{"objective": "epsilon", "targets": ["intonation"], "activation": "silu", "pixel_unshuffle": 2, "scale_shift_norm": false, "lr": 0.0041, "one_sided": false, "final_lr_fraction": 0.1}
Rows from block 2 of a small class-conditioned spectrogram diffusion model, named by matrix and row number. Rows with one number belong to one channel. Each number is 128 + 24 x the weight over its row's rms, rounded and kept within 0 to 255. All counts start at 0.
After each channel's rows are labels from the 100 clips, of 14848 (inputs lightly noised), where the channel reaches its highest value: "band" is the frequency band that holds the peak; "top examples" is what is common among them. Only what is clearly more common there than usual is listed. The data: short made-up English sentences, spoken by a formant synthesiser in many voices. In brackets: how many of the 100.
# convs0: first 3x3 conv (model.enc.1.0.convs.0.weight, 64x64x3x3, each kernel summed), inputs 0-63
# convs1: second 3x3 conv (model.enc.1.0.convs.1.weight, 64x64x3x3, transposed, each kernel summed), outputs 0-63

convs0.0 [142 114 138 135  95 143 115 125 102 105  75 133 143  99 174 130 153 176 120 145 131 142 103 159  73 142 120 120 118 144  86 119 117 123 122  93 118 112 129 107 141 110 111 126 137 120 108 149 103 134 106 135 119 121 133 110 155 107  53 127  75  90 111 137]
convs1.0 [104 122 105 123 122 127 132  96 159 134 120 116 124 104 142 166 135 144  91 123 112  84 172 154 138 134 115 116 154 158 141 130 172 160 111 126 136 121 128 153  90 163 138 132 126 159 108 116 190 119 143 146  99 123 116 156 139 117 209 126 139 118 121  99]
band: 0 to 250 Hz (100)
top examples: voice: low voice (97)

convs0.11 [114 115 125  71 140 125 137  96 144 102 130 147 168  95 126 103 109 153 133 113 109 114 123 101 146 121 142 126 135 131 114 120 131 128 105 102 125 118 113  94 120 123 100  62 148 122 120 130 101 151 140 172 124 126 170 138 204 177 124 109 145 110  99 147]
convs1.11 [128  90 100 134 125 114 138 120 108 113 118 132 134 123 128 134 142 132  88 104 133 131 149 134 116 159 107 135 130 116 171 154 125  70 120 124 141 160 140 146  91  90 144 113 106 144 151 122 172 138 154 119 175 145 132 159 113 162 153 190 168 156 160 158]
band: 500 to 1000 Hz (66)
top examples: mains hum (72); reverberation (65); clipping (29)

convs0.49 [143  96 121 100 123  98  96 151 100  90 132 134 159 158 110 128 141 146 146 124 132 102 115  48  93 121 180 143 109 123 141 127 128 106 165 111 137 115  96 135 142 152 102 115 128 113 122 117 104 108 123 155  92 144  87  84 137  94 136 134 105 133 122  98]
convs1.49 [134 121 106 131 149 103 158 146 113 137 119 103 119  70 134 161  91 115 156 122 106 143 150 147 125 105 122 133 125  94  97 125 132 138 107  88 114 160 140 154 110 111 156 113 143 116 116 119 108 173 124 114 152 143 167 131 140 110 120 153 169  96 207 121]
band: 4000 to 8000 Hz (73)
top examples: /ʃ/ (44); /tʃ/ (32); "she" (27)

convs0.16 [136 143 112 105 157 130 164 124 121 145 110  88 122 122 153 141 114 119 142 130 118 136 119 129 131 133 142 130 152 131 135 189 125 112 172 117 121 156 128 119  98 140 122 109 132 136 125 150 192 160 132  95 163 137 168 113  97 113  53 107  89  93 148 138]
convs1.16 [137  67  98 144 132 118 120 168 120 134 158 183 150 102 124 158 143 145  98 143 132 135 100  91 151 132 151  98 143 168 124 100 126  90  80 119 137 118 122 136 165  89 115 135 109  96 137 140  86 127 128 130 125 123 115 111 121 175 136 121 107 145 140  93]
band: 250 to 500 Hz (75)
top examples: voice: high voice (64)

convs0.23 [125 131 122 106 123 150 114 148 147 151 134 142 194 118 142 108 145 133 133  78 129 155 107 136 165 135  89 136 109 118 122 150 132 137 119 127 108 182 109 150 112 149 158  92 102 134 138 123 130  84 112 148 141 119 126 119 154 119 122 101 212 120  91 117]
convs1.23 [126 114  74 110 157 117 130 115 109 148 113 103 133 108 141 178  83 149 139 172 136 102 135 127 113 124 116  95 117 128 120 132 131 158 129 106 143  82 134 144 145 130  93 119 125 138 145 149 177 126 148 147 116 124  75 138 154 118 144  82  66 134 158 123]
band: 4000 to 8000 Hz (100)
top examples: "she" (27)

convs0.2 [115 136 107 104 127 147 116 144 144 124 134 128 139 140 135 117 124 150 133 133 115 114 137 104 156 109 103 142 255 110 132 133  90 160 122 127 115 152 172 119 136 133 129 118 137 160 126 112 113 113 122 122 135 125 134 128 151 125 153 113 114  94 121 119]
convs1.2 [137 147 115 103 134 126 128 171 128 140 117 129 122 124 140 104 154 115 106 134 128 135 147 126 119 128 161 128  49 127 148  32 169 109 112 124 134 106  80 135 140 129 119 138 128 122 165 121 135 138 130 130  95 131 139 104 127 153 123 136  72 151 107 131]
band: 500 to 1000 Hz (73)
top examples: voice: child-like voice (69); intonation: rise then fall (62)

convs0.21 [139 199  86 127 129 122 136 123 138  92 150 104 125 140 139 105 113 144 124 132 127 131 149 151 127 164 132 127  72 118 116 150 110 119 147  78 119 142  36 112 120 116 122  97 112  90 109 129 145 141 115 120 136 141 140 106 151 123 121 155 161 109 120 123]
convs1.21 [111  76 173 119 129 115 136 148 113 153 116 140 120 143 105 149 152 137 158 133 131 139 105 142 168 143 127 130 156 129 148 178 158 112 146 137 147 148 157 141 130 121 128 148 165 124  87 125  66 119 152 123 179 143 175 117 121 115 130  75 128 104 154 137]
band: 1000 to 2000 Hz (53)
top examples: voice: child-like voice (63)

convs0.40 [121 126 150  92 133 112  98 147 176 113 105  91 124 122 122 143  59 155 134 163 138 151 143 150 140 117 133 121 127 169 144 132 167 127  97 168 136 125 156 129 140 133 132 145 145 148 126  96 144 144 144 144 135 100 133 130 144 108  90 136 115 208 136 105]
convs1.40 [124 137 107 151 121 113 126  90 110 165 197 156 133 107 129 101 136 100 142 126 114 107 155 116 128 134  99 134 136 112 165 115  52  98 142 103 140 149 102 172  99 126 121 131 123 103 138 160 111 101 113 114 107 168 136 141 123 126 140 127 164 104 149 154]
band: 1000 to 2000 Hz (96)
top examples: voice: high voice (56)

convs0.7 [161 160 133 152 134 153 139 135 167 148 148 120 176 104 117  73 146 139 107 119 147  97 125 112  79 129  99 109 111 125 133 134 135 133  91 148 121  93 112 103 129 126 106 111 140 179  99 125 137 138 128 105 128 122 105 127  89 169 169 105 168 150 124 163]
convs1.7 [ 94  96 131 107 140 106 108 114 144 140 112 129  78 137 169 152 125 105 174 104 140 154  93 155 161 124 154 112 146 152 114 130 136 154 157  95 130  97 103 136 139 138 132 146 124  85 113 107 132 111 136 180 121 145 129 140 126  93  98 104  89 106  77 114]
band: 500 to 1000 Hz (57)
top examples: voice: child-like voice (59); white noise (39)

convs0.22 [159 131 137 142 136 123 160 119 124 111 120  86  91  92 166  96 123 139 135 119 143 125 111 127  93 116  97 110 135 151 109 156 122 102  93 113 111  89 130 111 153 129 132 148 135 128  99 160 117 133 156 120 160  72 117 123  80 106 116  97  89 165 103 172]
convs1.22 [141  97 126 118 101 164 122 124  98 137 106 153 159 109 115 151 121 103 104 122 142 130 138 103 160 113 133 152 139 131 165 115  86 100 162 101 136 185 142 119  88 133 160 124 161 149 169 123 146 129 118 107 153 152 159 160 141 166 137 161 172 132 158 134]
band: 500 to 1000 Hz (64)
top examples: voice: high voice (73); /ɑ/ (53)

convs0.8 [140 133 130  65 127 109 114 133 148 147 115 124 143 121 131 112 141 106 102 119 129  69 132 172 159 115 119 134 142 116 131  73 102 128  71 125 128 125 126  88 105 101 104  98 131 115 114 118  43 123 142 128 110 134 129 148 156 114 129 128 134 101 121 108]
convs1.8 [122  86 122 159 153 109 131 133  87 112 103 147 127 118 112 133 100 107  96 146 131 139 150  97 119  91 123 124 119 136 139 133 109  91  89 125 103 141 151 134 111 104 126  87 115 143 101 115 155 197  89 103 130 110 158 122 101 168 118 143 175 138 154 156]
band: 500 to 1000 Hz (97)
top examples: mains hum (99); reverberation (56); clipping (27)

convs0.18 [127 125 153 134 133 188 107 141 157  94 140 139  74 136 160 149 141 140 118 117 129  92 115 172 169 129 140  87 120 128 129 151 145 139 135 105 153  64  89 117 131 121 136 101 150 132 103 128  98 113 124 119 125 163 154  98 156 141 135  87 148 132 157 121]
convs1.18 [122  81  60 101 156 119 155 130 115 165 108  88 166  97 133 131 119 138 134 131 118 136 156 153 109 164 126 135 111 115 124 127 132 163 154 157 127 165 125 171 172 147 128 165 133 112 154 119 159 132 155 150 141 127  90 160 137 111 120 145 106 154 124 143]
band: 4000 to 8000 Hz (100)
top examples: /s/ (81); rumble (25)

convs0.46 [159 130 153  84 124 118 117 157  65 150 128 158  93  78 134 117 138 157 138 111 133 153 140 154 120 155 161 134 125 153 125 154 142 105  92 148 150  97 139 152 148 157 144 116 161 111 147 155  85 147 147  98 141 137 157 120 145 126 137  84 121 124 104 154]
convs1.46 [ 97 124 108 114 112 144 129 105 171  97 120 125 153 124 162 133 161  83 190 139 126 143 108 127 155  99 125  94 163 128 164 128 119 157 189  94 110 154 104 104 136 152 141 151 117 137 147 112 139 134 140 156 118 132  97 141  87 133 122 161 156 112 146 125]
band: 250 to 500 Hz (42)
top examples: voice: child-like voice (54); thin (high-pass) (42); white noise (38)

convs0.48 [139 151 136 104 120 135 132 123 140 133  96  84 117 144 107 117 165 153 108 139 115 122 146 169 183 134  93 139  73  97 102 100  92 136  90  86 114 127  87 125  98  93 109 134 118 111 117  95 162 109 140 156 117 140 129 124 143 103  87 110 124 122 117 108]
convs1.48 [139  99 144 159  93 140 134 171 104  65 131 147 136 116 123 193 149 125 127 129 134 174 127 126 102 117 121 120 163 109 163 130  85  79 139 138 120 127 116 111 139 151 161  95 140 100 132 160 107 144 140 122 159 104 116 136 121 131 157 120 158 122  89 119]
band: 0 to 250 Hz (100)
top examples: thin (high-pass) (92); white noise (38)

convs0.17 [ 96 154 121 116 109 115 128 122 171 106 180 122 116 153 143 129 153 132 123 141 148 210 114 140 194 134 132 132 147 131 133 120 102 152 138 153 136 115 131 151 119 124 130 180 148 157 132 147 158 113 123 138 132 119 124 127 132 100 173 148 178 104 131 139]
convs1.17 [151 116 120 132  89 146 133 115  56 117 127 135 130 106 116 160 131 117  89 113 124 107 164 147  90 110 117 103 100 166 157 147 163  85  99 107 101 153 136 118 136 150 128  87 108 141 145 144 120 135 127 121 118 129 142 107  93 165  91 152 111 119 165  99]
band: 0 to 250 Hz (100)
top examples: voice: child-like voice (57)

convs0.44 [135 142 128 146 106 124  97 102 222 136 158 164 136 136 114 132  99 133 142 138 155 107 117 121 116 126 144 112 152  59  88  98 110 103 110 118 130 131 146 164 105 120 127 110 140  97 111  99 167 151 146 131 103 110 117 149 131 115 110 161 145 127 128 127]
convs1.44 [128 110 112  96 148 114 148 177 100 137 151 107 106 126 139  81  99 116 113  89  90 127 131  99 143  92 113 155 165 146 157 120 187 136 134 125 114 118 144  99 165 129 107 140 158 131 142 132 142 125 116 128 123 143 136 122 146 127  92 128  68 162 171 139]
band: 500 to 1000 Hz (63)
top examples: intonation: rise then fall (54)

convs0.60 [144  85 146  97 142 139 116 131 140 133 163 135 148 128 115 174 150 114 138 127 144 142 120 120 141 115 156  94 132 125  64 103 122 116  90 124 135 149 144 105 129 165 155 117 135 159 133 131 113 117 147 120 138 119  90 107 134 135 154 111 125 227 153 124]
convs1.60 [151 162 110 144 109 123 114 103 106 177  93 110 105 123 155  84 116 122 129 162  99 102 114 139 109 140 110 132 148 138 155 143 148 146 134 139 120 118  79 144 106 109  98 166 118  96 165  80 141 131 102 115 118 151 132 133 122 139  74 138 103  85 147 158]
band: 1000 to 2000 Hz (70); 500 to 1000 Hz (30)
top examples: voice: child-like voice (58)

convs0.10 [ 91 138 121 140 136 124 155 135 111 144 122 143 126 128 135 129  94 130 166 143 143 116 132  65  80 104 177 114 162 135 102 131 148  87 155  91 124 124 143 149 130 127  94 136 132 110 143 145 129 149 175 111 174 144 145 153 176 149 117 119 108 121 132 177]
convs1.10 [138 127 134 113 143 130  86 113 130 111 144 108 108 126 152 134 152 115 141 113 109 155 100 137 131 136 134 118 136 110 113 130  97 157 109 120 117  75 148 138 120 123 119 138  94 121  84  93 161 139 131 188  73  99  97 114 102 113 108  82  88 124  73 117]
band: 4000 to 8000 Hz (86)
top examples: reverberation (90); clipping (38)

convs0.53 [145 120 120 137 128 118 126 107 145 154 125 106 156 100 106 119 127 149 118 135 119  98 121 135 136 132 124 116 220 127 128 146 119 136  94 147 125 153 204 121 138 125 141 119 116 108 120 129  97 109 131 134 121 116 123 136 128 116 122 114 230 128 126 133]
convs1.53 [117 162 139 102 125 136 125 133 128 131 112 139 117 113 152 117 141 115 122 148 123 130 153 147 122 133 124 115  47 126 149   4 152 111 125 127 136 124  96 135 127 125 137 143 129 124 170 109 127 147 125 133 107 126 130 119 116 128 144 147  87 115 103 122]
band: 500 to 1000 Hz (59)
top examples: voice: child-like voice (67); intonation: falling (48)

convs0.61 [127  82 107 179 120 173  97  95 119  96 125 125 161  92 127 145 115 124 119 116 120  91 102 184 168 147  95 109 109 134 144 132 134 141 151 137 121 135  88  75 137 146 130 128 124 122 108 149 155  71 159 113 142 138  99 124 126 149 129 115 118 141 137 110]
convs1.61 [119  85 121 135  96 110 172 138 120 150 127 147 134 133 137  56 100 127 139 149 154 135 163 115 133 138 123 129 144 131 161 121 106  75 103 133 114 130 151 141 140 120 182 124 117 152 133 115 120 149 101 112 143 138 147 146 123 154 150 151 186 152 152 179]
band: 4000 to 8000 Hz (98)
top examples: reverberation (71); clipping (33)

convs0.38 [110 164 112  96 123  83 113 147 121  89  89 135 140 105 149 109 126 161  87 119  85 171 109 140 149 107 114 141 138 102 151  93 142 129  93 151 153 107 129 137 113 132 124 132 165  99 116  79 100 118 119 141 111 126 103 107 156 126 104  78 141 102 126 109]
convs1.38 [ 97 139 130 105 112 142 137  81 119  86 155 147 119 134 132 132 135 115 154 153 111 149 139  96 138 111 124 153 127  96 127 113 104 109  93 122  92 142 155 100 181 112 146 167 152 103 119 145 129 144 129 150 186  99 148 142  91 120 153 164 144 167 113 161]
band: 0 to 250 Hz (100)
top examples: rumble (58); muffled (low-pass) (39); clipping (31)

convs0.1 [144 113 129  56 137  99 109 143 125  95 170 116 139 127 109 121 129 122 107 121 172 122 128 118 159 125 128 143 163 186 133  78 146 118 127 108 144 124 131 111 126 117  93 134 132 115 123 208 143 116 126 148 112 123 133 147 131 134 129 124 122  65 120 111]
convs1.1 [131 112 137 112 122 130 116 179 123 178  88 126 114 170 159 133 155 131 154 128 138 136 139 119 127 138  93 132  99 141 109 136 105 126 121 154 119 118 110 120 126 149 138  84 123 132  98  76 122 121 125 118  77 148 131 116 176  95 124 137  85 198 123 144]
band: 1000 to 2000 Hz (59); 500 to 1000 Hz (38)
top examples: intonation: rise then fall (53); voice: child-like voice (53)

convs0.19 [109 113 121 110 144  96  99 122 138 160  66 130 113 154 149 102 135 171 154 111 111 165 129  83 108 134 125 128 153 136  94 171 128 124 132 110 108 109 127 147 144 133 131 149 131 147 120 118 138  77 140  95 125  78 140 113 134 116  83 123 152  79  95 129]
convs1.19 [159 144 142 104 123 153 164  99 126 130 132 155 130 105 124 157 137  77 121 134 131 145 110 124 152 118 149 105 100 137 158 128 129 129 149 126 111 165 132 142 115 155 139 138 110  71 127 107  79 154 127 114 152 116 151 143  94 168 205 153 143 157 143 113]
band: 250 to 500 Hz (36)
top examples: voice: child-like voice (58)

convs0.6 [123 115  87  84 140 138 119 109 125 125 118 112 109 146 138 147 126  94 111  97 119 115 165 178 127 127  95 159 106 126 128 136 158 114 146  76 132 133 134 129 115 115 100 114 152 154 168 131 184 134 160 143  70 138 178  98 147 118 128 121 109 140 153 149]
convs1.6 [138 119 162 158 132  88 153 109 146 151 132 102 158 138 113 131 132 165 139 117 164 131 156 130 140 151 125 132 131 147 136  99 135 120 125 173 110  60 140 120 151 105 132 101  76 114 127  80 148 100 121 122 130 142  81 171 123 160 163 123 129 146 149 152]
band: 4000 to 8000 Hz (99)
top examples: "his" (35)

convs0.45 [102 137 133 148 107 138 125 113 126 104 131 106  93 136 179  61 123 133 122 133 133 136 109 182  66 136 144 132 133 134 119 162 135 126 118 135 120  85 107 118 145 146 195 160 142 134  92 131 116 113 125 121 130 139 150 137 117 140 143  96 114 139  72 145]
convs1.45 [132 102 150 142 137 151  59 143 107 137 125 125 136 128 104 152 120 136 116 103 118 119 148 121 143 140  91 111 133 116 126  94 140 157 124 168 130 215 172 134 109 117  80 129 146 153 156 146 155 170 144 120 102 117 130 100 158 119 114 121 131 116 105 130]
band: 4000 to 8000 Hz (90)
top examples: reverberation (52); rumble (28)